config.yaml
model: "masked spectrogram model"
method: "mae"
encoder_fused_qkv: true
encoder_patch_size: [8, 8]
decoder_layers: 6
orthogonalizer: "polar_express"
adamw_lr_other_params: 0.00075
Rows from block 2 of the decoder, named by matrix and row number. Rows with one number belong to one neuron. Each number is 200 + 40 x the weight over its row's rms, rounded and kept within 0 to 999. All counts start at 0. After the name is the row's rms in percent of the matrix's.
# fc1: MLP up (decoder.2.mlp.fc1.weight, 1152x192), inputs 96-191
# fc2: MLP down (decoder.2.mlp.fc2.weight, 192x1152, transposed), outputs 96-191
fc1.67,101,154,136,234,248,166,251,204,266,222,253,195,142,206,193,195,192,216,170,188,132,152,135,227,247,255,228,200,171,208,233,207,196,118,174,236,117,213,184,189,240,252,183,247,164,126,137,266,146,186,198,173,244,274,176,189,208,245,167,256,145,175,226,146,190,205,159,265,192,244,216,172,219,193,175,201,221,147,194,224,271,219,262,146,247,268,167,153,78,172,182,243,190,229,150,206,194
fc1.69,103,228,220,194,256,184,195,196,180,182,161,276,226,152,227,142,249,242,183,194,162,230,166,175,208,249,179,204,237,211,229,133,180,220,246,235,187,191,236,223,219,228,168,171,178,194,203,232,96,188,133,186,222,177,219,187,225,205,238,190,249,168,189,194,188,178,212,235,171,203,239,141,201,193,200,259,111,213,267,206,187,229,297,281,178,272,186,165,168,220,222,188,174,185,215,212,242
fc1.70,097,172,243,228,194,200,198,159,227,256,169,236,235,153,174,159,243,149,160,193,219,192,252,205,160,231,231,191,195,172,226,170,216,243,202,199,148,208,115,201,195,257,244,210,155,214,171,197,248,188,233,108,223,138,179,267,244,206,229,199,140,166,179,230,182,126,263,226,164,112,165,229,183,151,201,115,252,149,155,181,188,141,253,270,179,195,131,176,184,212,171,230,171,229,237,189,173
fc1.71,094,294,175,205,179,176,229,226,282,198,169,225,159,266,218,170,233,191,165,229,156,182,204,239,162,198,224,152,207,202,199,207,170,181,182,216,143,207,262,227,181,204,204,166,237,209,240,265,215,181,204,152,198,134,200,203,213,199,238,213,176,128,177,244,140,154,204,187,209,133,150,125,182,182,192,129,188,179,170,313,197,228,222,185,164,151,181,169,135,222,247,215,244,184,222,101,182
fc1.72,104,204,216,271,141,240,174,211,153,134,227,248,185,165,187,204,124,165,222,231,228,212,250,233,144,203,226,213,160,154,228,232,178,171,209,165,155,163,189,181,227,230,199,234,143,240,187,244,238,227,182,120,164,223,216,161,248,198,260,196,184,277,137,286,257,173,203,153,212,185,221,202,215,205,161,242,187,113,257,229,204,273,199,141,200,174,202,241,211,178,236,240,184,193,151,147,166
fc1.73,106,169,287,207,202,191,267,226,204,243,314,147,129,188,256,107,215,191,219,154,157,216,146,228,230,183,207,206,149,255,247,240,128,167,212,229,195,219,192,206,187,200,226,155,166,222,168,173,150,169,196,135,256,155,245,244,226,223,191,260,164,196,216,232,179,198,210,206,188,169,178,185,242,169,199,226,243,263,175,225,177,238,208,181,174,233,275,236,187,263,143,105,217,239,187,128,302
fc1.74,107,262,201,196,253,194,206,198,239,183,190,172,208,207,186,217,194,225,264,228,170,243,194,267,194,125,236,215,195,140,219,282,257,215,241,147,179,186,180,193,205,210,250,290,199,182,202,244,146,166,209,215,253,194,220,124,217,186,248,181,144,169,198,206,184,115,208,191,292,240,196,215,206,188,170,121,172,221,236,201,235,236,243,224,193,230,115,273,232,175,131,220,134,144,236,222,168
fc2.67,110,212,172,193,233,234,220,197,222,181,176,227,208,267,212,243,194,207,227,214,238,216,161,163,190,267,158,260,141,176,241,140,231,187,169,176,248,194,205,233,192,117,160,118,149,164,186,142,255,224,221,228,207,176,141,212,196,184,252,156,119,234,198,169,162,165,208,113,261,183,253,207,158,183,266,205,276,231,159,130,189,170,146,251,222,193,200,231,262,225,210,236,175,215,218,192,112
fc2.69,106,196,180,207,198,206,257,184,173,209,235,184,144,161,169,225,210,153,232,167,197,156,123,228,174,182,166,155,232,197,107,166,216,239,289,155,207,191,262,139,161,126,147,220,212,214,133,201,205,202,210,162,175,168,129,227,190,199,205,244,179,212,295,225,196,179,207,265,134,171,234,156,223,257,232,178,223,155,223,237,212,155,233,148,163,189,275,174,239,118,177,165,233,180,85,236,233
fc2.70,092,234,180,174,256,154,190,170,254,110,211,191,217,178,240,218,175,234,216,228,163,226,156,220,177,235,222,252,224,209,163,166,237,202,237,246,195,214,189,77,272,210,252,191,221,207,194,220,181,213,214,103,263,148,172,209,187,162,154,230,142,189,219,166,106,216,246,185,232,208,247,195,223,149,231,166,198,227,253,141,196,226,186,129,231,267,112,182,210,206,154,198,186,161,169,163,224
fc2.71,106,265,243,232,206,157,230,288,229,158,164,223,196,165,118,177,189,208,117,216,218,134,175,196,243,209,183,200,161,195,165,216,177,249,258,253,190,217,176,124,269,192,187,260,215,230,214,216,184,143,194,221,209,197,157,193,224,311,205,193,160,160,202,173,130,214,192,297,184,198,230,179,200,242,199,200,259,221,200,150,222,202,182,240,207,224,231,214,249,240,131,244,164,144,173,154,194
fc2.72,102,165,179,189,194,114,191,224,248,180,230,261,144,167,185,173,222,170,272,290,170,214,248,150,207,151,152,228,193,167,193,152,286,258,199,215,198,187,183,285,236,191,191,168,251,163,265,250,167,207,222,153,228,191,162,219,164,186,247,192,194,244,183,225,138,139,173,137,237,222,204,256,152,111,194,213,191,216,194,159,246,149,256,224,195,78,232,191,204,199,262,242,148,266,228,178,147
fc2.73,108,212,197,213,256,226,230,196,164,211,187,219,284,190,109,220,157,171,156,235,201,186,243,218,247,216,220,236,233,154,154,136,226,243,169,224,163,182,180,159,179,192,221,194,222,212,229,159,128,112,229,188,136,188,137,170,170,272,290,215,268,307,209,163,119,187,155,163,185,233,262,236,212,168,193,148,195,158,259,218,204,245,223,145,215,120,166,135,192,120,183,224,222,226,277,254,169
fc2.74,110,287,205,83,216,127,180,222,195,213,157,216,267,195,216,267,211,172,232,211,204,236,231,165,179,145,229,180,249,185,249,173,198,199,161,230,231,167,163,222,204,215,212,207,242,244,177,177,201,233,260,125,228,219,163,205,207,148,121,227,243,148,177,145,225,164,135,161,258,229,152,156,266,206,178,226,214,234,219,212,219,226,174,290,150,192,150,244,137,239,137,167,264,189,202,222,169